Weights of a small image embedding model.
Model: patch size [4, 4], depths [2, 5, 5].
Data: trained on procedural textures in two colours, tilted and lit, 97500 training examples, 6.5 epochs.
Rows from block 9, named by matrix and row number. Rows with one number belong to one neuron. Each number is 128 + 24 x the weight over its row's rms, rounded and kept within 0 to 255. All counts start at 0. Numbers have three digits each. After the name is the row's rms in percent of the matrix's.
# fc1: MLP up (model.blocks.9.mlp.fc1.weight, 1536x256), inputs 148-184
# fc2: MLP down (model.blocks.9.mlp.fc2.weight, 256x1536, transposed), outputs 148-184
fc1.868 124:089116136126169139162162118112123168134107153166091157133130160120141124111127086127138142138097096160108159156
fc1.869 135:128150069100149124150111127120071131126101131143106140136134175159140079116126101112104146133125107108123168134
fc1.870 056:159167113171096143143141105095112146130115113085150122127126101122112125121157151133137111095094117108145085105
fc1.871 110:154068109117146106163132163139101116164123147159101152104123136116121115107110105119145148161124165126138166128
fc1.872 140:145041139156162136149110129127131148150160112118138119111096105126127119150120081129123112125124173131120116118
fc1.873 070:110103123152169098146131176138149128162155098121145112160099138168126110149116079101126084117115094091110136116
fc1.874 127:124052111128167146147132148135111119184135155131126126134087098104108078177109105097125122124114151127094151144
fc1.875 157:141058132141116149128144138137137114194164127087145126106125098135096102169119107111129128130120168135099157123
fc1.876 108:133125120152151127138093158147135164155124127144102105125134138116089118136128130129040108155139125115105162148
fc1.877 107:168069160176124107159130159136122158147152150125091145078131144141115111123108084129122148122130120148118105103
fc1.878 073:121073144146166133167113155113111120146107125152087103102123152136154110121138070087154125098130126153120125113
fc1.879 072:140075106125143106096091154148150152136129149130151123105099143113121113114114094114136126099134108148109159151
fc1.880 147:114162114097148138104118129124094133139108134136092130127106150133099088110114117091131146160129109140126130140
fc1.881 067:150076095108116147159104142159160149147124137112102116105102098151116122150133098109142122135159142130137110113
fc1.882 069:127063095140138068103151136149160153114139091117131139153154163152091120131082138160161161109136111141129139109
fc1.883 063:163108098138113122148096189129149162149119146093096159089150150126097138104107110085134146109138136132148090164
fc1.884 113:094175089118133109136098144092141102138075120142121113127117145123152077096152086133107146119124063114107151149
fc1.885 114:124111076109126117112092146115077121167130168168094151121134168152142109126094113110096126145102123094156144131
fc1.886 117:114099098143163110136078143103159156124119107161149136173131165120141131119107122144089102106122154103086183134
fc1.887 064:149083126123096127107107121148152110162108148148107160141131105158104126113086161146154105119130160084128108155
fc1.888 101:115107138124155141138123161142140123124097100162158142114112111153127096132102086160178140134118130108118134089
fc1.889 066:097079132104124121133105119132104118126110121120123113123102154126094105112090079119142144150134105110096115153
fc1.890 066:133128140133116171148155170110095113111144107105102166125098132162127138123149134132135130102160117125134122163
fc1.891 148:139055126140110159103124128136136115200153150086126136100115102141116090167120100106126118119124164158094141105
fc1.892 121:146072131145168163149115169164124111169135136155100139155105115121089087170119094082128126101120166102125138144
fc1.893 109:125134123152167142166122147133079127152133161133081148144122155123102107149104101106022117151122107146099124148
fc1.894 117:121099139097147147104108129099136104167123124133120141150108126155115117151139105130121091166100136141106115115
fc1.895 113:127136171166108128133135125110144144128099129108138100138113116119119147110139120094048112102143112140127101182
fc1.896 061:130085106113129147115120130091159125128150140122146128136128147140101093154122109164126106107109165088102104119
fc1.897 118:067113133169090083138086150102108132115116106109106148127166168124155122093146089134084115136178115173074145133
fc1.898 067:155091099165109116128148111104107137094123131128094092095135159097122127121144074145137100098131110108103107150
fc1.899 066:159076156148117149095106160103116095138144156139083144140124108116154144128153121082151089125088134146135154130
fc1.900 058:129107135140141090137116139149138088157122073086106138104125135118112160124137126120147088181165112141148114096
fc1.901 092:147092118116138148151145138092117142152105154142103123108127171154135109116107102122124145146105120120096144126
fc1.902 060:140127086089116089158098164162157143139113103104104104143080127159149103107090123126114102112113112162113103093
fc1.903 102:132092104114122127135105171128123088156180120120106132097121132114130105125131105118124143131155126156084128173
fc1.904 067:121136130149095126148123144148125086103164121094101139113090136159157128145158093146154100129147146089114164151
fc1.905 145:138037143153126146140117126147122110179147141110115109124108096146100106177117098093135134137115158147096138133
fc1.906 102:130118106134152111148087164107083125138132153152068087149140151094124083128126093106091092126132123119114138169
fc1.907 069:116106146116126163157108131166140130116147145104112138150116098150137115108099064132134075127101118108123134146
fc1.908 107:122099119132127092097095138121150126180157110121111137134113147170115136148136093114080158152145153163067141134
fc1.909 133:134046152128131167108164125152127090179168147094121140108116107125107095162113115078123156115129179146121112124
fc1.910 060:133092137113151159148121124113161087096140159098152152148135123150147129126108134147116155142103110080131111128
fc1.911 104:122120096182157147156116177138096113164101146148074080137135128146103135118120118098083113161120118117102158139
fc1.912 096:103112118121154100171102129087155167104109128164089160167125164120150096136125098103083109109122126171105158171
fc1.913 067:155111149165127109134112147138090101146123106132129123160150130104098148116152086132140120093144139152105141136
fc1.914 141:117167094087136116103097159068154126113113125145139106144122112150153139109130142147104117124099086135140140159
fc1.915 073:129074135111146124152110138119089109122107145140096138140136143108097121173126100125137102151166120108109125128
fc1.916 108:141082141094113143118123124106131131145194136106131165129108104139135106168132082129124105121114132126104107112
fc1.917 163:131050136141118141117114099141130127160159129140158134132128111132102131154127105115124120112108177123106130111
fc1.918 061:104112097163132124148139159167166131121105094153138169097095167105121096107109125129132133093157162118105113108
fc1.919 061:110107127111099115140159126112112110150151091143141165166099149114110132115140132140152143092091130112149109152
fc1.920 098:160130097145148112163120145138081105126098146175099118125159136150102101114108110139123147143130115121163132148
fc1.921 059:136124091155144133149135123129134133109109088128087143118097148078133136123102116149116144147120141116157128091
fc1.922 061:154123159095143141161158107153163105133141128094101143102099106105103118110115181104130090108155139145154153086
fc1.923 062:165086094167164109109098151097096143126116125138091110164134156157118115095091092126140122136101129150106099130
fc1.924 073:135067123172139145142108144156100171099105128156147128143104154120118119123097121090145126134155121133123154109
fc1.925 058:153135140104114147140152133133138135163151099165117158124144100137156131148160158106138098121156169137126120108
fc1.926 122:146108085121165089158093168140111144144121181172056135123154122144141106136088105100110157132107141133139147173
fc1.927 057:120123089097127111168141132094090169115100116126155158152170170093138120138107090111131105119132082096160121137
fc1.928 115:135095138145138118153092126135108157159093139122067101105131124162091122138114111131095132172108119138144172166
fc1.929 063:118149108143138119135129133100117152155168149106145133130096163127093090136107105106151139104165154113093156164
fc1.930 131:084112129145109133124094116124097139131134081093134148128181162132128136133172135147115126199166166163095133088
fc1.931 099:115080112101120097101129133100123100121148115107145152159128137137140126127150107110117114098161162152053153135
fc1.932 111:144109109121140088147090124123119157126121166155068151144142136128130124137074112124107123107090159106125176147
fc1.933 113:110119107140167146167154131130108143137120135177115160170114163119127109137121085118142126153123107179129153132
fc1.934 116:121061136141125186110156131128108124169138101112131171104115144156120115117133092101113102125124134153096105120
fc1.935 059:092111128120128118141174113143092163137183129165072123104144101151153111110116118140137130098150097096167115130
fc1.936 132:096047131151116142104121136146143141201152158108122111107107095150110151128168125117121143139113135164088146136
fc1.937 106:136103103183138117157121159107109135134098123132080087086151118144128129102117129123040106135141109127101170155
fc1.938 067:116108091138165112146090176162136151103136135110142091173147111162112126137122139116145099114113129160137147155
fc1.939 135:093175105117125115095104121098118113138092131133098144118121170126148096094105119123115135160128094166124134127
fc1.940 061:131092140108123161097121162103155122154105124101119143149128158086136108114110138141148141134098146115113158149
fc1.941 131:113121134117129131148127146064142113130134123145145158138132123149129125144113086120109099134114137125092127146
fc1.942 115:092147122152151123162110159130131156162079116152126167149117151146173115117129086123118113123149103172121170153
fc1.943 071:139129086125130093169096140157112104171082169150139100107124144119108102151120108151143143105128108127086148128
fc1.944 128:143107123173154097173113168123121134127118154141089108121145129101116088149090086116101154117104128132107164191
fc1.945 063:105147147105117139158140126122113109127093110087079126167139119137108142118115105100126103138132135141112127161
fc1.946 059:153099114117118110152163090138128114127075151109135146128121140121102109108101107093147087101118098126100146162
fc1.947 062:101084127092091111129127092135113111146127117160132116100098089101165153099119128115143100116141154119106160107
fc1.948 129:165076126127186140153150159164109115164129128129129108131079123142101064143097098096129128108105142127121152145
fc1.949 159:116080147138118168094130135135100132138131092107140121120116122178090140118146132117126100196153152151094117084
fc1.950 058:141153079122100121121147140172126091097138100125150147110099168150116125148161160113118166153133158139083166150
fc1.951 070:169076127143138120147143120150136113154131118133117116114115170109106104132147113096150087133110100124137157139
fc1.952 059:117119123168121107171107109140116087090118161125095154144084102088157142118118128111139153152091104155161109122
fc1.953 072:116075098116158146160125155116108167152168131119112121121088114168085088141126147140147105128138142102136109135
fc1.954 155:112147102123139132109124114145078125147122137115096143118111130138105099095100140100123138135138100114121131118
fc1.955 141:150046155156137139137158164181098119153163148116112148109099118128105090161123116079126151116124136157128109147
fc1.956 066:127155101142101131140124165151110120147156103107150116105124120127156105146161089149132087137100096094093105173
fc1.957 062:157135143097144123110096095094130149134101131118134123117125120146130109095135121144130141116114160112114146119
fc1.958 066:133149114101154115173159116148121123160164137107133110126093106139133144153141143144130135109151111105109143110
fc1.959 101:114105120158128121129127121114170106160182138110124130108136101125088125154136097158124121154120136141090157160
fc1.960 115:070113131152102073124121187085116164116104139122085143135154162139150149118148124148079157144160127147110127125
fc1.961 064:124122165094137145147116125159148166155152172142123125145108127117133148097093096153145096132116117137159099130
fc1.962 128:162088093125151126162128145131089128141149160142077147134140174150114090108114112111129151149111153109133179123
fc1.963 061:108141118124123109106094132097145118128106121109130098151092101096158095158168153154113127135141173113136101149
fc1.964 142:079163104121106117115139138088111152135080113158084138147125181138141131076125109105104129146131096148112151147
fc1.965 065:145090099144140110156141154152136112104137104141159099155141148111111108134109109150123147096102116153114113164
fc1.966 118:086180087126118103097136114102108134145086122133106130126106144126130101099119109134103143167147099155146148138
fc1.967 101:137120123163174162161155163131079111158176132109081116151117129118101086143132100112119122156112117178101114154
fc1.968 110:118155121121133129143104128103097110116131117142072102151149160109105074142125100096041086150120116151080177146
fc1.969 063:152099097093151087120128142100149135111140130152113131167131121110117120134129110153137107152113123141094106147
fc1.970 152:161053147151166159160123144150147157119158146136133156147126118144099142164118104126126119139106163136127144114
fc1.971 126:137130100111126093165106149145105157156105180153092137125144125138134121126087111102116136120114169094136167164
fc1.972 069:134096146142098123130098168145152143105123139111089117149120114093104107147128116146151137152091144091114143146
fc1.973 060:120123112091133128104099152161092150103156135172133118154086158119114167102119125121158085124128160121135158169
fc1.974 058:108093090128145138138155098128145123114095136138097147105170165136163156119126159153123114101100099134123120120
fc1.975 061:109132114127167145107104153145175121150132126137078102168174111107146164117111143122130115099087122111147137164
fc1.976 064:140128126131104145134102153112128135118155102131092116157106128116144098143125109154156114133122152103142104132
fc1.977 129:096093139144156112171111149083142149140117131152139177145149162122166131125118106158121134120115132166102165159
fc1.978 058:144140136170132101112119139114132094115116124092115134103130094113142096112142113068136119102156111146131166107
fc1.979 097:111121100122101157119124142098123096163129134126112171125119161152128112080158121118126106156119129165130159123
fc1.980 070:092079151119144107136116165102145164120145143135131123122104114144165130090140074167157124142138118135131147089
fc1.981 140:131073124095116179119096120129131106171152110096146128106091136126106111185152109131125113143142158142103118110
fc1.982 159:096175096118152105110122115114111140136105133128077140129130162108141098086120139121114142156129074119141159151
fc1.983 059:121154120155090155114122156150141143099155113150138132147179111151156088168130084093138145144160166160154101166
fc1.984 067:169089105161158113093146160151140131096125096139110099125108127107123133143137135135154123131134165123151131166
fc1.985 114:084106153172137141124081174105094130128108107092097137127169176150148116139174124135121108199182115149097128117
fc1.986 116:126117072098120109123125158127080113146117149169073160120132150157159120095114112079118153147123128094112179131
fc1.987 153:155038120137136169125123135150114128151141115108138141121098104129118112162126121131139121120110174128084142108
fc1.988 056:158142112126108134134122123167171149131135135119154160117145085159135141093088137157144122127115107117157148137
fc1.989 056:124155099082157130130098119117114107094141119107133150096115155112128114154130088157147115109163128141119087113
fc1.990 073:148100105160152110149090139152127151106132151099123138115089137108088116111135077109145133089149117136115145126
fc1.991 067:148080147096107097103107106143103125160116123125102148119118128108132091112151107136138136108105146144132163127
fc1.992 060:119140148147149086116131106123146159137091141101142133175103152082142117112109147142164148106159147096150093172
fc1.993 072:149097148156166153169096143101118130153152104140123153143139107140091105133117129094158112129152123129150150113
fc1.994 063:096087101149131164147163137144130132099163135151119148157133170171147110130097057135142104120110097166162115152
fc1.995 062:095144120152100143122116132141086120121130162105109138123157134137143125144137114135150159078149108141168146120
fc1.996 137:149047117140129136141129145132128117185158145103128120114101094138125096176150083119113152134110154159108130138
fc1.997 152:124026126155150164128135132148133139163157125136138147142118095145105138166123114133127104125112168117082150121
fc1.998 071:161110119105159142111128150142114137158094123156088147119110127148156142155095110118137115124140129136082164153
fc1.999 115:130130096143118130129108159123134127149074127121091120099147171148151106107122096130057113138138133149132148140
fc1.1000 122:166070110148182151138121176153111104176146151139094114131095110138100065153107123090136138137106162125111122138
fc1.1001 062:107121100128098133132113159092109103100113143124133118121154126107132143136096101112145165113113152092110159107
fc1.1002 112:091116120171094152145109135124115116111116110113085134102152160139121113120172114131066126187155128140083131103
fc1.1003 066:129118167103110094120116143164124099131156164116089120137091113143145093167085069132131141125131101114090109173
fc1.1004 140:126060132132115144092122126143146118187138155097119118105094098168109119131145114121139128152114122164092153130
fc1.1005 140:148048145141126163137145153152141099191169136102130134133107119137117094180138119108128129137122158143086131116
fc1.1006 135:082117143175105129109074134129080113124134102080116108136137154142147137129166126135117116174181130153079136099
fc1.1007 065:148105096167150105128127153096101099132107164101148167122087164118099110139106137155152137090128096129101158162
fc1.1008 104:108087140175101086171129152124113146085112093103096135113135184120150162103135106148097101166173108168124129116
fc1.1009 097:177126121157119137151136165138129130162099130154103146113095168125104119141118133127079150125111108134162129145
fc1.1010 109:120059138157139139156126184142133144123147142162135166147114119130118126139133115125134125126093112147100157153
fc1.1011 064:137091155126143136165111140089102098155136098106132136133160160106098150110156127149121147138126166097151118147
fc1.1012 060:091133085160123157131091131099116146132141143102123099176109167160157094095095144129139114107163185096126108134
fc1.1013 087:118096129112145116110105135121112126110104139132157141100156129125127095104092117159152107101118145121105127121
fc1.1014 102:138120119141154128127149144118121107141098133130117123101126137125123152099111125096030108100139119114130112166
fc1.1015 133:127058155135152124145166151143120119152182136113127144130088116133134103155113090100126146115123136156130109122
fc1.1016 101:100148087158156139153099131102081114138136123161080129158147136108127080107129089101102100126157118150121131132
fc1.1017 118:133093133121110175081113147135111103165134146095155141109086134155106110118138107103075084152123173154088129096
fc1.1018 136:103173112125118096098111150108113147144094120144082137125127146146129116078112103112123143171137099148127129145
fc1.1019 116:127083107154112124164106127112113155145126142152077111112153114135106118118115105142051122143137094141098160165
fc2.868 120:111128117094145123123130121119146134133152134202143127124116147119122136140121131132175125134128179141144158122
fc2.869 158:133053116146133124161136139153124105149165137150120109121134122104135128127129143122141139115131162115126128109
fc2.870 041:110134147163116098125100136105115151118164089097105114111166140106108072141161134114163130129145147117161141140
fc2.871 110:129125124099113125130105114112127094131083123137174157116137138158128125124145136119009139130126138143102128117
fc2.872 125:133162138148128130071128140142127092123131115092176118123150137140128119118131130131201130134151149129117131062
fc2.873 055:108129095103139128121104141107138121103118114138159138095141149158149134123116123130000121147144113147152135110
fc2.874 127:140177117101129142101130142102130107123066123123128152120140129146151136116122133131040118117131089118121129103
fc2.875 188:127167122090126135083130126099128062121112133103157142134129133140130133120127126108108128142132099124124120111
fc2.876 133:134164124103123123086139126122139144123132113114136154124117117144126120119151104084181124125120129126126127113
fc2.877 096:143178124132123120152170138139108100110125122083089164117111118128144140136131131108025145112135100133132131142
fc2.878 060:117146127108117154101125125135130126156160112144137134095123102146105126137119136144000099103140120138121105119
fc2.879 058:118148123116125136129125145125153116124156120151129138114146150153097139118146153127000101126096149101139115123
fc2.880 177:129074125135132127183122123119129129127115132177129147143138134128142135123121126127143124127116173138125137145
fc2.881 055:117182108105139098136117124127151143142169150163157150099137095127149134133140111121000125119112103138139096129
fc2.882 058:122123125116139141157133149121095115114103148130131152133144129092133110126132119113255131129115124122129129143
fc2.883 050:087085144110162097139138147147126116116161079141155103134118129124171130104148142157022104120148119125137116104
fc2.884 112:125055121140132100117122115138139111104162121104139097129149130140134141134120155167129091105153118127120125076
fc2.885 122:111065150124137114167122129122123099115166125113131138132130126133142117134136140118117133120139196121121128106
fc2.886 131:128100100132128141119110131099113156143115120164182145145115131153134127119127109146123122149131143123110129073
fc2.887 052:081112146103131136139144099138150120120168144140135108108155124154121145123120165115003143125144097121131113092
fc2.888 095:101116109132147127147111157120121141127114145113106135142131134122124133125135116116255119118134162135113131145
fc2.889 059:131160150126104102094141154135124139152120099145131119141103109161165158133125155162000109132128116117151104111
fc2.890 053:160106102103162152120113148126129146131122124137137111124133158159110103172128168116038129129115145116144127104
fc2.891 165:143177130099114115085113132099138067129108123106149144133141137141133131123137126122098137134143088138134124103
fc2.892 114:125155105078123134127125147097114107136079116130142162126140140151148128128109137129000148107134086131139114114
fc2.893 122:124169137146125119104130141121143142136118154130144125122131121151109135136139148144255153143108091115122129103
fc2.894 117:135168138169139113218127122129126136144115111154106114123119117090134128141135155144103127115125047134143117200
fc2.895 134:120138089109132126148124139114123137117096134113131158102147113159152139124116160122255156178115144119117146072
fc2.896 053:118161132080119152139123136127125094158090126182115131100162102123137130108124113135009148135113092112130099118
fc2.897 135:140144129087126121172129124124109112115186140140113136121124122117119130138130144113150156128137097137126115116
fc2.898 058:153158126128102111096129118122155115133157103148133134149132148131150146131145126173000103143126148111126100107
fc2.899 052:099138132086113148122132120131110110149152152119118134147090108170144125124101109136000143109114104123114137111
fc2.900 041:105127085096158173122147163115104153133101124136142085117128139159135096163148141117153095094163126142135157126
fc2.901 083:122157134113127141123132136097127107116163136137151114159123128145141122137140126131000123124112117121126096101
fc2.902 042:151162139142101152138145138165104144110106127163096129130124110098145101091106142153150164125081156119110121134
fc2.903 106:115173152126129119100114152150113104147098113138179124133114142145126108123127148136031104111123118097131133083
fc2.904 057:127173136099128143107146154117124123115152108119116148103133152162121116113124132134000115122123134108136134131
fc2.905 159:133155122112123145086135126110116093133105128119130125141125122136119125118115137125096116127135072130124134125
fc2.906 110:115156124133122151080130110129120161137109137122192133136127124151133118130124138123196134143121129117113117065
fc2.907 063:122177107132110129133101126144134107107129129148135152108141122134127127138139116106000126125109149140102105102
fc2.908 108:142212125103113130085146147094136080130083131093157144149124132134146130141133118117166137142134127112132106117
fc2.909 145:121150129075119143085118139090110078110079141118142140141122130117149137131116114095055137130138097121131134154
fc2.910 041:119161156134125154120119132093159118133128112119118104106142135165106176158130138134070125120118131104114126122
fc2.911 113:118163119130119118124121135144118194113132119138137117131121131157122140136138150131196121152107102129126140090
fc2.912 093:119117138113133125160122119115125165119144130190158135146124109147150117114127112143104131140135150119108107114
fc2.913 054:143119102124115150106121096138093101133131142142143139111099111156117108152129165162000138122134102105157127123
fc2.914 143:124118133130108119142110124106121163108125126127119120129137150117121138130124109114001119147127093129126119139
fc2.915 058:127125123089108118111134122106126117126152129137143111104132150152142131131102132136000095143104095119120089090
fc2.916 102:136185129117115152096120152120128132129079099140159139142105137128135130123119134117000098137113090131133135130
fc2.917 171:132143130124137131068133139134129067139148134104185113114137136152104120119128137157162112131129145128127128062
fc2.918 051:133119099090097138132099093152141096134152097117117138114143163183126146122145114159014116123099124099168121104
fc2.919 048:139163139128135134128101150154131102099196138160099089131133117157104146157120092107069097136097112138135127086
fc2.920 097:110132140114132136095140129093117138144125119125157162130132127175125122122143119137000127120142128124117148109
fc2.921 043:140137099093147114122144125159119115150082154105135118117115166134111132159119140129184123158143096109102131171
fc2.922 040:155156125090108111124160151156146167153116092138091142141101143095098145151114093104149085128114153151102115131
fc2.923 054:109158121132137127106154098115126097129149120145139101124096133105152113113119139160010107093134135135116120109
fc2.924 060:122154153099117158113142147134130105159143144167148133100135161118123108130122116151000115136126116111130113130
fc2.925 039:132137124147139159116106099161131124106116120115134118114105153103120101110165161149124134104110095145160164154
fc2.926 129:126085132131129132153115134144136049149185132096128119129122120121130124121140142131157146132129162117123121159
fc2.927 045:089086121115118116127103101134098108120128116091086114115119098145092105145121124146094100141095097151135127124
fc2.928 127:133184149123131131099119131118133157112104128144134122138124118119124120128124142112151119111110118129141125136
fc2.929 049:116120165109158151147147108173094102133138124144146141112137144139098123107140099159035133150132093118163140079
fc2.930 128:126180121132124120200128119131128090130113145140108124131132124080113120127126131142168127110138075137131113213
fc2.931 108:137174112156112122071136137146108129131125137118162124128093106170133143131140129114044173132096075155155157067
fc2.932 118:119108133128115117136133119142130034137173132094123115127126115106129122139129134113128146123114178120132143141
fc2.933 112:125118145081138121124123135128131143134136130188147125113128132114132135122137121137166109132127174132133147131
fc2.934 120:125178149108122120139130128120127067112103127115136127114116143082134148127127130113056112128113114113155116145
fc2.935 040:142154107100117167148107112165132130141147112094157133143141108162137127169145162085068130103082159136134144091
fc2.936 144:124218121145128114074123132150118108116124123132138094140123126158132135119145141133119130120130114108146124112
fc2.937 124:115174127125138125093126131132129168120120126127131125136129134143145105142149107114206111138141123118130116121
fc2.938 055:155132132100111134106117121118135121105131135138132113116160115127130117124116117147000128103152100145134123110
fc2.939 140:133096138117127134122139125167130135130160137154129093118113126115086133126133160127171109122140140117128129116
fc2.940 050:165140109118123093111140132106125141126131143145153141112129126109145133146125174137023132129133126084154101135
fc2.941 133:134156132170131117175125139134124157137115114155095097123123130092132150122120135137100133108139039112123106187
fc2.942 113:140092136103120120127117130143143133143175128155152106139144120143128119121139116114147133149136168122133114125
fc2.943 064:155143099102132119116125127121122121130166118152141147126140123153137137112109130124000134102126135096126118132
fc2.944 126:112131149143132136203125133154134087135198120112113119145114123092132119129143135138187126136128107135127114157
fc2.945 045:144142122154117102118090134161135111111126136111118141121098148120124101089129119165056137115105086136145144105
fc2.946 040:137132101152141166136117144149088082131155145134122103137119143118083117116143147139097139134144111136114126108
fc2.947 051:106168135094170163116128131112140108104118133141109160154132131131102109141139136128028086108121112113170168111
fc2.948 127:124135112083109106122117130082126121113092110146121150130155139143137161119112137150000148125145080139117126113
fc2.949 188:142166129151127117214124128131128104122110148129101113126135129054125119133132142123124143114131123124122126236
fc2.950 042:128141117116171153130139096116141131148121123146098124165115160110155121108169157072127094122137105135098154111
fc2.951 058:137124141111119101092144112115154148134117114163133119130129142154112133146145166121000130116101119129139126139
fc2.952 042:145095150087151153110089134128164107083133141158129132099148111166159159135111105165078150150115136119128119127
fc2.953 056:128143131136100141134104127111146121112137114126154096121139113158152136100129098161000102122125110138128132121
fc2.954 184:125080128129140124182124116121138141127109139175122149125142123117136142126121122133151124136129163136122124163
fc2.955 149:131190114076145130115107123108104078122104127145094130126116133110128128129114141094014121131128112125128135170
fc2.956 055:122132148122100100122095106140134136148149117159119123111130108156156124145146121154000119146126145120132103141
fc2.957 045:099151138152130163154163095133101096114145097127114145115141112155109084106120087126156151130125170139128137112
fc2.958 050:122151112129107120122117122144141086129171098104125127155135096118119132127099161133014138148148124148117120120
fc2.959 087:131188130080161130126124129135109123113128111143150141138139130125114122148114095108126122112077150131141140133
fc2.960 114:128143125106111119188122130111137111135160127102121142142141118101138134132104132150171150134118118142121137125
fc2.961 052:087109156125117143119132135143137113116176143159132137145139131150115130111109167128000138158100117142120144147
fc2.962 133:111078121130112135113114123107116114142089140115117145116139126150134145122141120111000150142139143151100130109
fc2.963 043:131118151100146106124155153119096148133115099082112142107156100120106114154130137135080106158089076118114121087
fc2.964 152:120091115121129136127103129143148130143140132190152103125137108112099115146133157126160122124116145128122135143
fc2.965 054:113163118110104092108101118137142101127142119128136153098128129167117154124128127121000138148157082112111110101
fc2.966 119:137069142131124143129135138170143126112167135158137107146124136115089132140114136121172111131131153099119138122
fc2.967 098:122184151121126148107119124112119115120104134158151130148164120146126136149159135128035110136117148141132125121
fc2.968 126:145142119144119116081130135108117146129107126132170131126127109150145109124122150130211155140120101136141147072
fc2.969 049:114141145123113144119097116156139101144177142102114123141118140154139150165093141132063130138117090109120112109
fc2.970 145:127126124105138128080129149139122081125155117086141126134126130150121123116126143135217132123139177148111129060
fc2.971 136:127072127135139133160132126129130049130173120103131132126144123113124120126137133138108147117133183120126125151
fc2.972 055:146129142111129133104109103099119129121193098143125098137120124156126139146118117122000150116093113142123158119
fc2.973 045:091115127093125086142109142126145128150166117134139109143115122148122098117153121104057149146138146146135176100
fc2.974 039:155122134144095097103151105111147150149144177141172150078107109122087137130147117140130132124122110094150170121
fc2.975 047:143116096141138114093080152137108094113107119149135138100121146121100112139151140138069108123140151145166121107
fc2.976 053:119093133090141132136113147127137125141110137121116147094102122156141107138138144101034132109107102098150141093
fc2.977 134:129091126146128118142120120127129171121122127180120149134134131141128135136151132129131131138118176112121114122
fc2.978 040:160149084104097092127129108157120080143164126081121167155146112141138117088138097119088089148135109153144154155
fc2.979 096:111199134133131130173154124147148110129142112188113126158105114104111136145141151117000094114132089110152108185
fc2.980 067:124154116111124156160122106124111130118120150100116150125114140113143106111114137088255106115141148117114147165
fc2.981 130:119168140148116120194121123116113124137103119153137133145139126075126126133123128138168128120143082146119119167
fc2.982 151:114106102099125127130121122134130162131151138156114123121134127123132132135127124134248135132124153132135127104
fc2.983 042:129145135095126167137155126102125149109150153075115138127125146157150142086132085119133149123189098119140110160
fc2.984 053:123144132141107131112162149106094111133156117102114101117146108144145144115147102156000139112118131138119107101
fc2.985 099:123147121130146112191144119109144103143138117115082124140136113089142130111144112124152150124114068141137143187
fc2.986 121:134069133117129123155131131139127077129182113117122142123113130109118118124116121122084130127141175135126122114
fc2.987 154:136136121099124128070123137122145069139134136087163097129145142145115131137124140152147105132129135129121147071
fc2.988 039:119126143143150147125143153162094153142128098145154124157124154114115139074161130130109116146101128120131162143
fc2.989 044:127116108152099135148116162169136144165172103096131121119143099135148101124156169121058142120144132107166124075
fc2.990 057:115166108123131133112102109111147096123135109149170129098114113128110139125106131134000139122140104127142119135
fc2.991 057:122167155119127115115140120154128124144136108138129142110107112125148133110138118104000132124140114130105111099
fc2.992 046:113086138137100150109145102103144139108119108103140093098095134138126141119092139154050176139141095143141105088
fc2.993 054:099146095093129125135107145135146105142123108120139129119145124131145133121118121125000149149116114122132134136
fc2.994 051:133150106119157152127147140101089121154134112152129150111124116140147146159115102155000112097130136128142116090
fc2.995 040:154118156117098103123121157149158111127148109114165124106118115131156119101147183140135105140137128133097100104
fc2.996 148:114149126087133144083136119117121064130130116106145124122139130145119120124114125130129115125146086126114119107
fc2.997 155:122154120119143143064128139134141077124151131103176092120131122137115130119133131152161108135138133134127135071
fc2.998 059:161163153121104139099127158110134111096156153158137144125122122114113121136130141136000141124135116107134141116
fc2.999 125:139150119122105121113119148109150153121125106160132146124139124136143135127134126135238138127114082129122139107
fc2.1000 118:125142145100122144117118135083126115117093114116130163130122154122151151121103149131000132128135102139133132106
fc2.1001 055:124102144109115122139119148106132126120139133119129112143138095113105133130102137093240116130117137116119156146
fc2.1002 097:121184110127126121198136108117120140142142126133086139143125142114154122110139126125229127119126079136112139219
fc2.1003 056:110135115132106121103121143096129125153150140160149125106120112123115129099119125122000136136108106100146105093
fc2.1004 158:143228131130135135067140137143105105112097126133159118129125114150127139123129138110093125134126110110130127083
fc2.1005 148:133144125098126130098126122079115088117083119128144150126142128124142140126125128121049136125136080133124132126
fc2.1006 129:129136119129134130180125126140129102122158138144095119124128123108123120132136126094191144119129072132133124175
fc2.1007 050:150127149087149161105139146153143106109126127149137123145102155159132101137169131133027130138112141113120145119
fc2.1008 097:113137104138134103159153129117123123140162131073118157131138106145117152118109095121114132118111110144127127131
fc2.1009 086:114187115171161118120135124127125177121129112105098135113128133151110107136121126109168131143123118116115145099
fc2.1010 090:126138154121120134081113140115141085125133146097145121148113144162141137135147116124145112141128214132144120070
fc2.1011 049:117178147103134127106109137115096123160178132137143130112101125120149124138148162152012102133159124119152100118
fc2.1012 042:131101134139129148127130165105119118119123089144170140162159108139153162103097125104094120131142100147167133130
fc2.1013 086:129130130132117141147128116135121144119114129109108136128139124117131113134109139122255121131126165124137118134
fc2.1014 124:130143105140130124124141126135106160136138134116142131109128110164130144141111162127254166158102115120119156061
fc2.1015 138:120142136107127125117113123114126086116095135151089109133124135097134138135130126100000114122121117121125138153
fc2.1016 095:113136115128142117100135120136114152138123139122173157120147152145136154126114153146161124123124100129132148058
fc2.1017 117:115171125134122118193130141120123092131118114123112126127132132083113140117120134127202141115134102142112129203
fc2.1018 134:129085153148116135143139135176127148124174116159140096149125139112107131133138127120201128110138157117139132138
fc2.1019 140:127201141108134108089142136132125148131113130121145137122115137123134130113142111109209125129120115120149109128